config.toml
dataset = "simulated grey scan slices of phantoms with and without marks"
train_examples = 122500
horizontal_flip = false
arch = "dit"
objective = "flow_matching"
logit_normal_time = false
head_dim = 64
fused_qkv = true
inner_norm = false
layers = 8
precondition_frequency = 16
adamw_lr_other_params = 0.0019
ema_decay = 0.99
max_steps = 20500
weight_decay = 0.06
Rows from block 2 of a small class-conditioned image flow-matching model, named by matrix and row number. Rows with one number belong to one neuron. Each number is 200 + 40 x the weight over its row's rms, rounded and kept within 0 to 999. All counts start at 0. After the name is the row's rms in percent of the matrix's.
Before each neuron's rows are labels from the 100 images, of 14976 (inputs lightly noised), where the neuron reaches its highest value: "responds to" is what is common among them. Only what is clearly more common there than usual is listed. The data: simulated grey scan slices of phantoms with and without marks. In brackets: how many of the 100, against the usual share in percent.
# fc1: MLP up (model.blocks.2.mlp.fc1.weight, 1152x192), inputs 0-63
# fc2: MLP down (model.blocks.2.mlp.fc2.weight, 192x1152, transposed), outputs 0-63

responds to: low contrast (94 vs 25.2); chest (69 vs 24.9)
fc1.422,067,182,286,215,155,212,225,171,233,180,182,173,159,159,203,158,218,167,261,148,225,140,165,238,162,259,193,248,193,234,248,221,111,100,154,171,198,179,157,193,263,202,162,246,241,127,194,153,241,185,223,174,196,160,167,172,145,129,230,145,196,262,223,165,166
fc2.422,061,223,153,204,235,228,206,209,217,116,223,248,190,192,252,114,202,194,151,265,220,182,206,211,204,168,253,151,219,238,227,217,218,189,175,246,195,194,239,181,203,195,162,216,199,235,217,324,189,198,98,147,166,193,202,194,186,229,190,164,219,258,242,162,179

responds to: chest (55 vs 24.9)
fc1.757,096,215,137,242,154,202,237,225,143,168,142,218,152,203,178,203,199,204,250,238,152,200,231,200,193,169,203,191,233,219,217,170,207,290,189,148,207,193,189,188,186,244,225,181,160,180,145,229,139,120,226,178,134,244,204,192,192,194,177,172,240,150,202,259,226
fc2.757,094,224,193,275,201,294,198,224,186,177,194,267,180,186,225,244,150,127,124,195,278,174,219,193,210,218,178,187,172,200,234,172,247,280,164,243,274,168,152,136,176,216,237,181,143,220,158,192,223,244,274,167,164,222,212,117,217,265,227,243,221,238,155,210,137

responds to: limb (79 vs 24.4)
fc1.17,110,189,267,135,273,224,206,157,220,170,219,172,262,181,226,205,203,209,288,192,192,242,203,180,146,205,244,175,213,168,240,181,251,130,210,157,209,232,220,239,195,217,134,182,227,196,232,321,204,138,215,196,147,207,223,243,137,181,276,133,219,222,247,184,227
fc2.17,180,176,245,214,175,157,238,199,178,256,212,232,223,208,232,217,228,228,209,120,207,245,254,208,185,202,162,219,176,208,208,157,243,160,259,194,116,245,196,211,184,269,245,201,181,171,259,195,226,269,279,213,157,238,257,195,280,156,191,205,215,226,126,189,248

responds to: low contrast (89 vs 25.2); limb (60 vs 24.4)
fc1.668,090,184,180,133,228,208,150,177,163,197,191,183,150,199,230,198,159,191,242,285,101,171,200,171,202,165,191,211,200,178,228,185,266,133,136,162,172,195,223,187,217,143,247,210,131,188,232,158,172,187,192,202,217,187,114,188,197,161,181,200,209,230,169,198,206
fc2.668,063,199,157,209,235,197,215,195,186,137,245,230,191,178,243,108,233,208,149,207,237,196,216,173,230,203,178,183,264,257,232,263,149,187,164,286,195,232,160,174,167,199,192,263,161,223,216,246,217,203,115,222,271,220,223,185,203,204,188,166,182,224,230,128,166

responds to: limb (85 vs 24.4)
fc1.423,081,172,153,178,262,152,123,227,199,155,152,213,226,239,203,230,208,242,223,206,223,247,166,154,215,185,203,241,250,217,149,280,252,275,192,223,189,228,219,187,197,243,259,156,201,155,208,157,170,181,221,270,198,193,216,297,175,155,187,162,203,242,211,174,196
fc2.423,086,304,187,205,221,227,226,209,122,261,210,184,193,185,236,231,177,259,170,176,158,169,181,144,197,157,212,223,143,190,215,205,218,195,202,140,123,234,159,199,209,133,231,164,197,300,205,152,235,192,277,214,218,175,269,275,189,222,193,195,205,229,189,231,148

responds to: chest (80 vs 24.9)
fc1.571,110,186,169,186,229,257,172,145,213,194,201,176,177,149,167,252,197,231,286,174,185,196,181,178,212,189,218,211,200,171,257,190,316,183,191,196,237,211,245,235,204,156,193,190,210,145,194,176,198,227,227,197,186,211,222,168,192,176,228,225,151,275,240,233,201
fc2.571,104,231,152,182,219,206,194,207,185,218,207,258,155,180,198,191,231,257,184,207,254,118,190,218,240,202,137,168,220,128,222,238,129,206,166,249,260,150,127,202,166,172,202,233,183,142,130,182,191,171,261,153,118,190,207,218,161,241,176,227,152,211,230,241,232

responds to: head (95 vs 25.4)
fc1.476,087,248,235,211,311,224,214,164,280,152,239,222,237,216,276,160,266,195,210,122,269,186,172,223,204,177,224,179,191,148,166,230,271,167,256,193,175,158,195,264,253,188,191,186,203,219,253,261,174,242,204,177,225,227,136,218,119,219,129,170,188,240,226,242,164
fc2.476,078,156,101,232,116,213,177,191,231,187,192,180,195,157,196,162,190,184,239,215,188,171,201,161,213,254,231,165,150,285,259,210,241,182,255,181,221,128,134,232,204,221,198,264,182,199,223,250,145,216,138,241,260,216,188,198,260,191,105,90,190,269,210,153,205

responds to: limb (100 vs 24.4)
fc1.5,093,200,150,234,308,133,159,177,120,190,193,182,152,208,190,193,182,282,240,183,156,204,260,170,140,196,230,178,200,251,199,156,216,216,213,242,198,250,175,176,202,174,170,116,187,86,192,181,217,149,202,146,227,208,216,252,211,180,202,139,194,249,191,230,202
fc2.5,082,240,157,186,201,221,279,219,213,167,152,159,121,209,220,199,189,184,305,195,159,189,203,177,186,207,224,164,180,100,172,226,183,234,227,184,164,198,254,202,171,213,261,152,162,186,224,89,220,223,209,231,248,171,215,192,301,221,234,270,221,182,139,206,228

responds to: low contrast (84 vs 25.2); chest (60 vs 24.9)
fc1.374,079,184,144,208,174,188,220,188,172,173,152,162,218,127,152,245,168,162,183,242,179,237,216,220,237,126,174,220,188,181,282,250,287,244,234,234,257,250,185,170,171,239,211,180,173,202,191,206,148,240,221,150,205,278,189,187,229,205,236,253,206,204,204,232,204
fc2.374,073,220,211,245,233,170,159,227,190,183,289,214,244,227,196,281,230,172,156,177,159,196,178,197,182,148,127,231,208,287,208,254,146,212,247,186,256,244,170,226,199,186,149,151,219,194,201,195,237,240,213,207,263,296,222,182,247,202,164,247,151,116,199,221,199

responds to: chest (100 vs 24.9)
fc1.415,112,148,175,217,152,212,191,183,244,181,196,173,244,209,206,175,193,182,193,207,210,119,223,167,193,187,169,168,260,154,216,243,196,242,184,198,185,206,241,222,218,202,207,117,163,220,199,176,146,183,185,228,262,228,290,248,294,194,196,199,263,157,213,158,174
fc2.415,110,195,109,198,220,213,182,183,229,211,117,187,221,189,234,193,178,196,152,141,259,211,216,200,221,164,214,271,181,216,207,212,157,210,139,218,206,161,146,173,190,211,211,209,195,209,163,175,130,291,264,171,225,253,230,211,247,193,229,246,312,163,206,241,183

responds to: belly (60 vs 25.4)
fc1.336,109,193,107,175,172,130,206,213,163,240,224,141,133,274,135,197,239,140,145,206,261,173,145,202,175,181,206,186,224,212,204,234,203,147,166,135,229,197,149,161,186,213,175,169,189,136,202,254,269,175,245,207,195,207,196,152,224,292,219,221,168,305,209,246,204
fc2.336,101,227,235,204,206,220,278,216,229,272,114,284,252,239,202,217,192,196,141,159,143,128,159,192,185,138,146,268,184,246,193,159,105,209,177,248,198,150,204,205,198,163,180,223,193,264,213,161,79,247,187,181,173,258,192,210,254,221,216,250,249,192,185,205,149

responds to: head (82 vs 25.4)
fc1.417,109,188,160,208,221,152,216,193,190,193,116,214,190,208,222,215,182,241,283,183,214,208,230,133,230,165,168,158,210,220,240,216,155,252,171,223,270,287,247,219,194,214,206,218,268,175,222,168,78,116,216,241,179,230,174,247,184,233,165,192,194,158,238,222,213
fc2.417,134,221,214,225,231,215,249,210,191,199,216,270,237,195,158,263,196,161,246,139,248,122,289,211,187,180,182,256,129,178,237,209,196,147,198,212,185,230,215,165,247,184,230,214,174,194,206,155,223,124,224,194,217,221,231,245,249,204,192,179,162,207,139,192,126

responds to: low contrast (61 vs 25.2); belly (59 vs 25.4)
fc1.67,111,220,242,175,184,180,176,197,173,237,129,183,224,171,285,207,157,213,270,183,192,156,201,216,211,171,200,149,221,168,242,180,236,179,225,184,236,170,188,152,193,222,162,205,229,239,211,167,290,229,191,69,199,187,172,173,219,148,211,252,249,206,188,97,193
fc2.67,123,206,200,245,183,267,219,210,156,282,200,208,234,174,196,155,220,198,221,198,217,116,131,164,242,209,239,223,239,158,237,206,197,247,252,232,193,230,163,207,144,194,193,211,183,177,204,201,256,279,267,234,222,281,253,128,206,169,152,205,282,232,176,206,208

responds to: chest (71 vs 24.9)
fc1.545,101,190,179,203,184,121,184,207,174,150,199,206,295,262,136,233,203,235,209,228,193,156,104,181,187,227,230,143,183,182,116,201,210,298,185,142,237,189,201,220,208,183,186,154,242,216,220,226,251,193,174,235,189,182,210,269,226,88,159,116,256,199,177,164,226
fc2.545,113,224,170,217,213,258,272,230,187,174,196,210,225,208,222,205,185,247,191,203,185,186,207,191,191,119,153,215,174,261,217,176,200,213,174,204,203,67,260,189,186,191,237,187,184,277,176,147,185,200,251,171,141,220,241,249,183,285,265,209,173,256,157,274,56

responds to: limb (99 vs 24.4); side: right half (74 vs 41.6)
fc1.527,082,225,166,207,153,234,231,200,202,278,144,185,185,259,253,232,175,233,216,156,113,182,226,256,176,162,223,198,216,289,186,207,149,183,229,189,277,162,143,198,229,164,196,195,115,225,274,219,175,174,210,202,199,244,214,166,253,184,182,231,210,208,198,221,178
fc2.527,064,246,211,226,203,173,169,161,190,208,233,217,200,188,244,177,227,232,245,292,275,185,216,219,222,133,172,196,248,261,202,216,232,214,204,240,256,241,189,220,216,225,165,234,238,203,240,216,194,204,131,246,197,286,194,169,174,254,185,148,197,203,230,281,166

responds to: head (84 vs 25.4)
fc1.77,128,194,139,182,272,160,203,176,215,160,250,230,150,212,188,129,208,289,183,189,170,211,134,168,187,176,228,324,139,175,173,152,214,146,220,240,207,191,175,251,191,179,224,154,232,250,207,207,186,178,245,197,251,201,79,201,235,170,177,312,275,172,150,280,187
fc2.77,140,213,232,182,169,154,218,204,214,200,242,217,300,173,254,177,205,243,224,227,156,227,236,186,200,151,204,144,138,211,140,175,156,181,173,192,173,180,218,249,185,194,243,202,220,212,155,208,211,193,217,151,247,146,213,231,252,214,165,232,211,258,202,222,267

responds to: limb (84 vs 24.4)
fc1.161,119,188,222,164,86,210,212,173,202,155,201,164,155,195,190,223,214,173,149,201,203,216,207,178,192,198,190,193,198,141,220,221,213,211,182,180,180,229,197,248,202,199,212,221,161,155,203,158,196,178,198,202,227,224,268,232,246,194,216,204,212,242,225,210,223
fc2.161,074,207,141,218,229,193,198,143,224,117,234,273,167,188,224,238,169,259,109,258,176,203,184,237,212,163,166,224,267,313,220,234,136,193,188,230,208,270,156,248,185,199,134,159,206,187,256,224,224,217,191,188,235,255,191,198,184,199,230,194,178,192,246,196,199

responds to: belly (58 vs 25.4)
fc1.194,116,198,175,183,289,181,253,204,225,198,185,222,231,211,226,202,144,265,213,217,125,218,197,202,178,189,259,207,226,272,120,123,260,135,136,270,233,197,242,110,218,257,136,158,209,193,258,225,141,183,208,210,117,178,97,165,173,235,160,223,193,211,99,187,148
fc2.194,119,144,248,232,208,154,210,237,141,223,190,171,241,200,190,272,196,201,241,191,229,165,161,226,170,202,143,216,308,217,167,197,169,250,229,171,199,175,167,187,205,130,166,282,155,177,226,265,237,216,216,241,104,242,178,227,256,181,226,220,242,172,140,236,226

responds to: limb (100 vs 24.4)
fc1.715,075,177,154,157,139,189,178,198,210,164,181,176,158,179,232,208,168,224,219,247,140,221,215,193,217,200,165,254,201,190,215,192,278,252,193,189,175,299,233,259,248,215,198,208,136,195,196,151,223,178,175,207,200,203,219,205,218,221,202,196,257,191,203,217,222
fc2.715,063,220,161,237,238,184,213,211,201,159,266,204,167,184,239,233,182,217,128,218,232,197,124,231,226,114,127,231,237,309,221,199,159,221,180,234,179,294,120,263,169,209,243,138,215,201,211,234,191,205,191,205,200,278,220,184,165,235,201,184,192,137,243,148,158

responds to: low contrast (80 vs 25.2)
fc1.508,069,180,197,243,225,194,306,123,222,201,192,202,222,124,193,172,188,216,195,148,230,144,215,259,238,208,223,158,170,162,206,201,226,242,207,193,220,168,186,184,148,234,168,221,202,187,205,200,225,243,162,146,179,252,239,175,175,174,165,234,109,137,209,145,180
fc2.508,063,215,171,238,208,210,127,221,204,120,262,201,256,187,174,224,256,221,193,204,184,146,243,227,187,205,175,218,295,288,209,235,116,224,206,241,209,207,195,187,118,225,158,261,213,248,238,209,232,221,155,211,213,198,174,158,145,173,164,217,194,255,265,200,147

responds to: chest (100 vs 24.9)
fc1.684,118,233,202,155,175,220,179,218,245,203,270,179,196,123,176,236,200,265,175,156,222,198,220,206,236,196,184,142,149,158,245,281,132,240,250,236,169,164,160,284,172,155,153,227,202,309,171,211,348,234,196,196,224,213,296,190,173,215,216,170,205,292,202,216,206
fc2.684,118,141,214,216,271,230,106,203,248,220,201,223,224,167,149,178,213,156,151,199,242,244,123,168,184,263,218,183,228,187,204,214,216,215,291,203,181,188,200,173,203,245,217,271,213,208,130,140,116,189,223,223,58,195,223,202,252,175,223,170,163,186,227,195,185

responds to: head (87 vs 25.4)
fc1.764,106,208,171,169,269,210,218,167,176,241,184,198,183,172,232,232,219,163,236,233,157,189,240,182,236,210,211,161,200,167,225,251,182,240,166,199,190,167,267,249,188,185,192,229,175,229,172,259,182,221,189,192,212,262,145,159,244,180,214,229,180,233,202,156,232
fc2.764,085,211,190,279,146,238,195,170,210,224,229,229,263,179,193,168,181,193,73,224,172,172,228,217,213,206,186,220,149,179,181,210,270,168,152,248,216,163,69,192,222,226,158,210,159,238,132,248,216,219,158,199,247,249,193,171,217,227,194,157,200,243,148,264,222

responds to: head (95 vs 25.4); dark spot (38 vs 16.6)
fc1.407,078,188,133,255,147,205,193,198,199,195,189,221,249,211,243,200,156,130,242,233,291,141,172,233,217,158,200,201,243,222,174,249,183,135,174,208,211,178,217,331,237,289,196,226,196,224,171,231,179,148,302,247,181,243,230,157,222,189,172,232,235,227,214,258,190
fc2.407,065,258,224,193,226,217,216,174,183,125,281,212,187,187,232,198,182,254,133,248,189,189,158,255,182,223,182,167,150,262,171,229,270,148,208,172,179,233,209,264,144,180,142,193,213,178,189,237,188,150,186,222,192,262,259,180,221,223,172,185,228,214,208,157,210

responds to: belly (78 vs 25.4)
fc1.671,100,180,169,186,151,197,226,153,208,198,156,223,131,235,162,191,276,220,158,167,259,199,111,240,191,208,210,194,221,198,170,158,214,134,224,189,242,215,179,203,174,181,189,202,171,177,214,200,217,264,220,231,195,258,156,156,146,156,148,263,158,281,154,284,175
fc2.671,119,168,212,174,160,222,192,212,196,221,113,200,208,225,225,290,205,210,181,224,136,70,248,197,237,163,211,187,174,141,249,168,161,231,161,181,142,172,225,215,222,213,286,255,231,158,212,247,157,218,227,201,195,262,249,240,265,241,205,227,217,202,161,239,249

responds to: head (74 vs 25.4)
fc1.395,084,198,224,253,108,264,187,217,163,214,162,160,195,222,206,204,174,177,145,218,278,104,166,250,200,149,268,181,219,183,159,175,161,164,204,167,225,211,154,225,196,224,172,208,224,219,167,161,255,175,205,224,201,192,277,187,213,183,149,219,188,189,204,243,185
fc2.395,076,187,150,189,245,207,258,215,225,163,180,212,235,169,194,197,226,260,187,266,170,181,222,244,187,142,194,152,240,251,240,249,187,186,135,281,248,238,188,201,184,202,146,177,185,249,195,241,199,130,179,243,229,285,254,156,156,280,268,235,157,147,217,272,165

responds to: head (54 vs 25.4)
fc1.712,096,187,219,205,240,147,205,103,224,189,154,176,103,218,231,195,166,250,229,176,215,197,222,211,190,184,234,309,249,243,185,159,259,86,170,161,200,196,194,243,187,198,181,194,222,198,199,284,201,155,208,160,233,195,330,179,210,228,192,247,181,287,136,211,136
fc2.712,117,196,243,210,196,169,131,180,175,179,245,200,222,189,200,112,229,101,171,266,170,126,251,185,216,244,213,111,163,188,205,234,152,288,208,222,205,162,306,202,194,192,200,192,212,211,192,149,180,167,227,251,258,229,199,230,188,177,168,222,179,215,215,173,169

responds to: limb (88 vs 24.4)
fc1.648,103,197,218,172,212,185,200,218,218,186,219,190,146,117,161,199,203,234,191,259,146,234,209,183,223,170,121,194,149,232,189,265,135,352,155,179,167,191,163,224,204,151,253,163,163,150,185,153,197,235,205,234,195,215,202,251,145,159,174,236,211,289,213,229,202
fc2.648,103,264,230,207,227,210,277,157,211,116,183,267,275,175,214,198,216,233,183,158,185,161,216,214,220,131,120,149,283,287,224,194,171,132,200,219,233,180,202,178,209,172,192,133,159,225,228,210,176,154,210,203,271,239,279,247,166,188,213,175,193,189,262,177,182

responds to: head (54 vs 25.4)
fc1.331,098,214,160,122,273,165,189,216,216,183,183,216,183,274,165,204,212,217,292,163,188,212,98,201,193,190,196,183,176,235,200,142,266,190,218,151,190,193,226,187,215,153,200,216,284,133,208,192,218,243,188,206,173,187,189,254,195,181,155,123,257,264,215,239,211
fc2.331,098,199,206,282,236,175,168,190,223,220,165,184,195,185,211,168,192,229,258,136,131,191,233,205,185,251,137,159,212,142,258,162,193,170,223,200,174,182,191,205,204,176,190,170,200,194,208,221,180,211,187,209,184,174,217,232,114,223,142,155,287,253,205,233,219

responds to: limb (82 vs 24.4)
fc1.284,094,197,208,170,200,184,164,145,216,257,234,136,206,222,149,236,188,289,166,163,181,237,172,188,151,197,204,185,144,166,160,167,196,179,196,171,226,228,191,199,165,135,200,166,191,221,209,212,187,185,161,211,210,205,178,213,264,154,230,176,142,217,167,281,229
fc2.284,105,221,231,197,194,144,235,192,268,152,194,190,142,219,183,235,213,157,211,190,206,196,190,228,208,187,81,158,276,151,225,181,160,207,156,199,191,231,168,169,195,298,224,206,237,193,191,177,226,196,98,201,177,197,185,219,150,198,152,215,178,193,195,209,146

responds to: limb (73 vs 24.4)
fc1.381,098,204,183,184,216,193,185,161,204,167,185,199,173,255,111,167,252,253,148,142,257,229,164,170,280,172,207,153,294,268,163,214,208,241,195,156,243,237,217,246,194,142,227,171,254,170,222,192,187,250,240,238,171,171,201,233,202,175,164,237,150,180,201,251,170
fc2.381,114,189,190,224,190,191,191,193,168,228,203,151,244,185,113,255,185,175,234,180,235,239,283,230,192,216,137,200,247,229,163,103,245,224,216,226,176,185,207,260,224,264,288,205,269,177,216,162,188,213,147,160,191,230,146,211,184,196,150,219,152,260,263,166,150

responds to: low contrast (94 vs 25.2)
fc1.427,080,194,189,253,159,125,186,168,197,195,150,205,221,258,196,206,210,191,82,196,218,185,206,224,223,170,230,204,191,227,158,181,191,195,221,203,196,189,148,178,183,193,207,160,212,156,227,200,192,204,195,194,153,215,225,185,204,210,156,190,223,169,212,219,186
fc2.427,062,208,150,200,256,196,203,200,173,169,267,236,193,183,207,227,253,225,148,239,240,240,185,223,252,139,190,203,325,130,249,233,175,214,179,173,227,234,185,142,220,217,183,249,183,159,241,249,184,202,119,195,184,242,188,212,192,146,152,182,157,174,275,205,169

responds to: head (98 vs 25.4)
fc1.49,096,183,175,247,210,138,264,279,156,200,204,202,167,177,244,221,149,194,198,161,210,198,165,209,249,126,214,158,205,254,238,168,208,254,146,177,206,174,211,192,195,150,121,210,230,127,160,233,199,214,193,209,144,166,196,198,224,291,171,247,181,224,177,194,190
fc2.49,085,172,161,166,198,241,222,213,203,255,224,202,278,124,165,262,180,182,231,189,149,267,173,195,182,276,245,271,172,287,217,209,204,155,190,209,228,140,179,175,256,234,224,224,188,215,237,131,177,170,264,207,208,253,213,188,245,200,196,197,173,213,194,234,118

responds to: limb (97 vs 24.4); side: right half (93 vs 41.6); dark spot (87 vs 16.6)
fc1.361,100,221,144,183,242,227,260,186,201,191,156,153,190,153,191,171,234,257,351,230,193,167,210,191,175,172,211,238,207,223,270,180,286,239,208,179,188,183,149,139,181,200,120,196,95,110,237,152,136,171,220,194,139,175,211,234,188,153,263,253,163,173,220,225,161
fc2.361,077,185,168,276,279,240,91,229,226,198,175,238,233,216,223,228,183,125,158,167,177,233,205,231,180,208,131,210,230,192,196,222,114,232,182,260,267,195,185,199,191,177,187,172,232,121,175,191,211,192,252,181,148,296,206,234,186,213,214,221,162,139,168,222,138

responds to: limb (60 vs 24.4)
fc1.481,116,183,136,220,235,227,213,242,239,192,109,150,237,244,221,217,218,207,237,236,163,230,233,141,160,180,195,234,223,163,210,157,312,167,204,204,196,212,231,184,179,172,229,175,186,118,238,282,153,204,199,275,173,149,288,231,200,250,185,143,208,76,181,224,220
fc2.481,121,265,68,163,242,202,214,177,255,192,210,183,220,230,208,184,179,225,300,183,201,207,216,183,178,198,216,175,302,214,257,216,221,289,197,169,157,150,71,252,162,213,232,205,218,234,232,171,245,178,238,161,136,271,220,165,207,208,199,180,233,175,158,215,194

responds to: head (81 vs 25.4)
fc1.48,091,210,162,157,139,210,225,244,173,200,144,239,145,207,172,199,204,211,223,237,173,139,169,229,193,174,178,217,156,228,201,220,231,215,194,185,208,210,215,232,209,180,256,180,201,154,251,122,258,229,189,231,202,149,199,199,225,240,178,222,149,254,234,222,203
fc2.48,116,192,244,161,165,228,334,231,184,222,215,285,164,118,275,192,213,184,196,166,160,216,194,232,234,282,216,148,204,178,211,204,206,253,246,135,172,219,257,216,188,155,221,240,146,216,212,233,212,128,293,180,273,179,212,158,200,245,90,185,79,181,174,214,190

responds to: head (88 vs 25.4)
fc1.761,100,213,182,179,182,207,211,223,156,147,178,224,196,191,202,219,183,189,129,246,203,191,222,198,193,195,202,216,214,201,254,271,180,260,215,163,187,160,200,295,159,273,184,197,209,208,180,197,192,176,205,212,145,247,194,240,246,228,167,255,219,283,188,207,191
fc2.761,104,252,232,241,223,287,229,238,182,161,181,191,207,195,215,218,199,205,165,182,177,208,203,202,193,154,161,274,159,240,168,208,150,165,151,229,222,184,239,192,195,263,228,144,199,204,189,209,212,182,257,175,257,270,154,216,219,212,216,112,216,221,244,210,180

responds to: head (59 vs 25.4)
fc1.727,072,289,229,116,251,107,166,175,275,148,200,175,239,284,211,212,197,306,167,157,221,237,166,140,234,209,210,174,199,125,198,200,254,193,134,196,154,207,201,269,187,180,225,209,249,135,150,182,130,234,205,206,167,224,231,230,223,169,145,119,211,344,218,207,181
fc2.727,068,203,181,182,136,252,216,196,192,236,137,139,143,116,208,229,211,201,178,142,194,212,226,163,255,233,223,279,148,269,245,214,290,134,181,154,177,189,180,256,191,186,279,172,193,211,191,185,168,226,264,221,203,222,247,206,262,200,214,149,238,227,130,200,190

responds to: head (100 vs 25.4)
fc1.22,077,247,236,182,159,276,137,170,123,153,227,202,234,189,182,211,212,245,161,244,232,151,137,205,160,270,226,183,223,192,218,163,178,207,184,258,275,287,199,237,181,156,187,241,162,284,104,245,219,171,182,276,168,147,234,281,190,272,186,207,189,150,179,159,148
fc2.22,061,191,85,212,215,157,230,191,126,149,223,214,138,148,236,209,216,220,132,225,214,213,167,232,202,213,140,200,243,237,192,247,228,169,189,152,250,273,142,212,159,251,106,240,229,244,176,240,196,197,183,215,188,187,224,225,145,150,221,135,169,209,273,280,111

responds to: belly (91 vs 25.4)
fc1.586,109,219,203,153,244,178,168,177,238,199,245,190,221,266,200,276,196,204,212,162,175,205,153,145,141,228,220,105,300,236,188,183,258,236,176,225,176,119,146,169,171,212,189,192,81,152,205,161,201,275,240,146,150,198,226,216,179,213,287,227,219,276,186,226,225
fc2.586,129,212,166,228,173,249,243,169,178,238,226,208,224,171,206,193,204,142,181,193,217,128,231,197,194,218,244,162,200,119,223,191,178,213,179,151,170,157,187,191,179,106,207,247,213,266,181,214,207,184,210,183,236,161,172,211,144,272,259,202,252,193,113,200,192

responds to: limb (100 vs 24.4)
fc1.65,109,252,184,183,215,183,190,192,181,211,187,204,189,227,177,219,173,122,143,251,196,296,287,185,161,167,167,185,210,144,212,224,215,268,199,169,190,210,237,210,204,241,227,195,124,174,157,184,225,223,205,220,257,223,348,248,252,165,155,155,184,156,212,206,210
fc2.65,081,175,119,262,219,300,142,169,200,197,191,168,232,204,211,193,194,217,68,173,162,179,134,174,220,143,199,208,133,251,261,211,148,241,184,202,170,177,212,173,220,227,186,174,183,241,251,159,170,241,278,168,224,272,255,143,233,210,181,261,199,190,184,201,114

responds to: chest (90 vs 24.9)
fc1.90,094,199,153,212,327,179,251,209,267,152,218,186,216,201,227,193,238,158,191,200,256,189,200,160,196,168,135,177,102,201,131,190,284,215,226,256,171,162,235,215,169,233,219,157,220,216,151,193,245,247,209,228,195,229,184,246,108,273,187,198,162,246,107,236,196
fc2.90,076,232,210,225,143,212,210,209,206,237,128,207,140,198,194,177,226,221,209,151,181,166,222,169,170,142,183,247,176,232,218,130,241,231,183,212,228,126,153,217,188,166,216,211,210,253,147,181,219,184,239,158,205,195,212,227,192,179,199,158,212,212,205,212,184

responds to: belly (71 vs 25.4)
fc1.41,095,183,129,143,129,213,190,205,248,143,159,254,179,203,182,215,265,201,164,243,238,242,184,141,183,190,170,228,163,159,181,226,247,288,203,240,182,199,259,188,187,188,223,167,153,164,151,198,180,156,179,301,225,218,268,184,247,180,194,224,210,219,237,181,260
fc2.41,096,188,243,249,215,237,139,165,163,172,129,205,218,147,227,225,228,234,176,186,194,263,176,211,150,194,165,190,223,218,178,220,257,148,83,233,167,222,199,126,221,190,198,224,238,190,229,221,166,180,216,236,156,257,200,251,167,194,196,201,286,195,202,215,172

responds to: limb (50 vs 24.4)
fc1.187,110,201,154,201,208,111,306,222,237,145,208,171,209,255,165,221,183,228,205,138,137,244,212,186,181,201,265,207,239,205,151,258,202,210,192,243,156,148,231,212,184,226,209,169,209,170,241,223,231,220,219,182,201,218,142,242,246,130,168,175,160,190,199,192,197
fc2.187,107,194,170,252,210,204,182,180,240,224,195,170,228,197,222,257,199,169,216,321,208,186,233,234,168,222,188,161,159,145,287,170,222,213,257,216,165,126,178,207,188,189,156,200,167,206,165,96,183,146,174,181,192,109,210,208,182,239,223,284,182,202,188,251,227

responds to: chest (63 vs 24.9)
fc1.289,088,222,192,187,221,87,187,162,170,153,202,210,207,171,193,214,205,244,114,256,190,220,248,213,220,152,194,164,203,121,211,238,189,226,140,186,142,209,196,175,165,157,249,183,140,194,269,206,279,215,148,219,216,222,238,234,230,165,204,175,154,292,219,215,201
fc2.289,071,170,163,188,259,155,231,198,185,173,287,241,179,187,253,231,174,213,151,215,215,283,196,174,181,185,219,204,282,295,176,245,173,213,119,250,187,230,260,160,144,242,148,220,247,187,217,252,112,163,166,196,170,238,205,194,123,252,198,235,156,156,266,243,141

responds to: low contrast (84 vs 25.2); head (82 vs 25.4)
fc1.102,084,207,218,167,130,227,188,203,205,200,209,208,205,119,238,231,210,166,142,191,191,123,188,176,227,199,198,204,227,140,191,255,208,176,200,189,183,215,219,287,192,209,182,214,204,194,208,198,206,172,242,199,238,198,149,207,175,173,183,252,227,170,184,166,195
fc2.102,081,227,166,228,203,224,211,176,191,152,217,189,200,177,234,169,206,260,173,279,225,268,125,215,212,186,198,77,164,270,296,231,228,197,211,272,219,212,108,217,172,228,161,233,197,199,209,241,213,160,186,245,210,263,214,193,96,218,244,116,157,190,220,141,200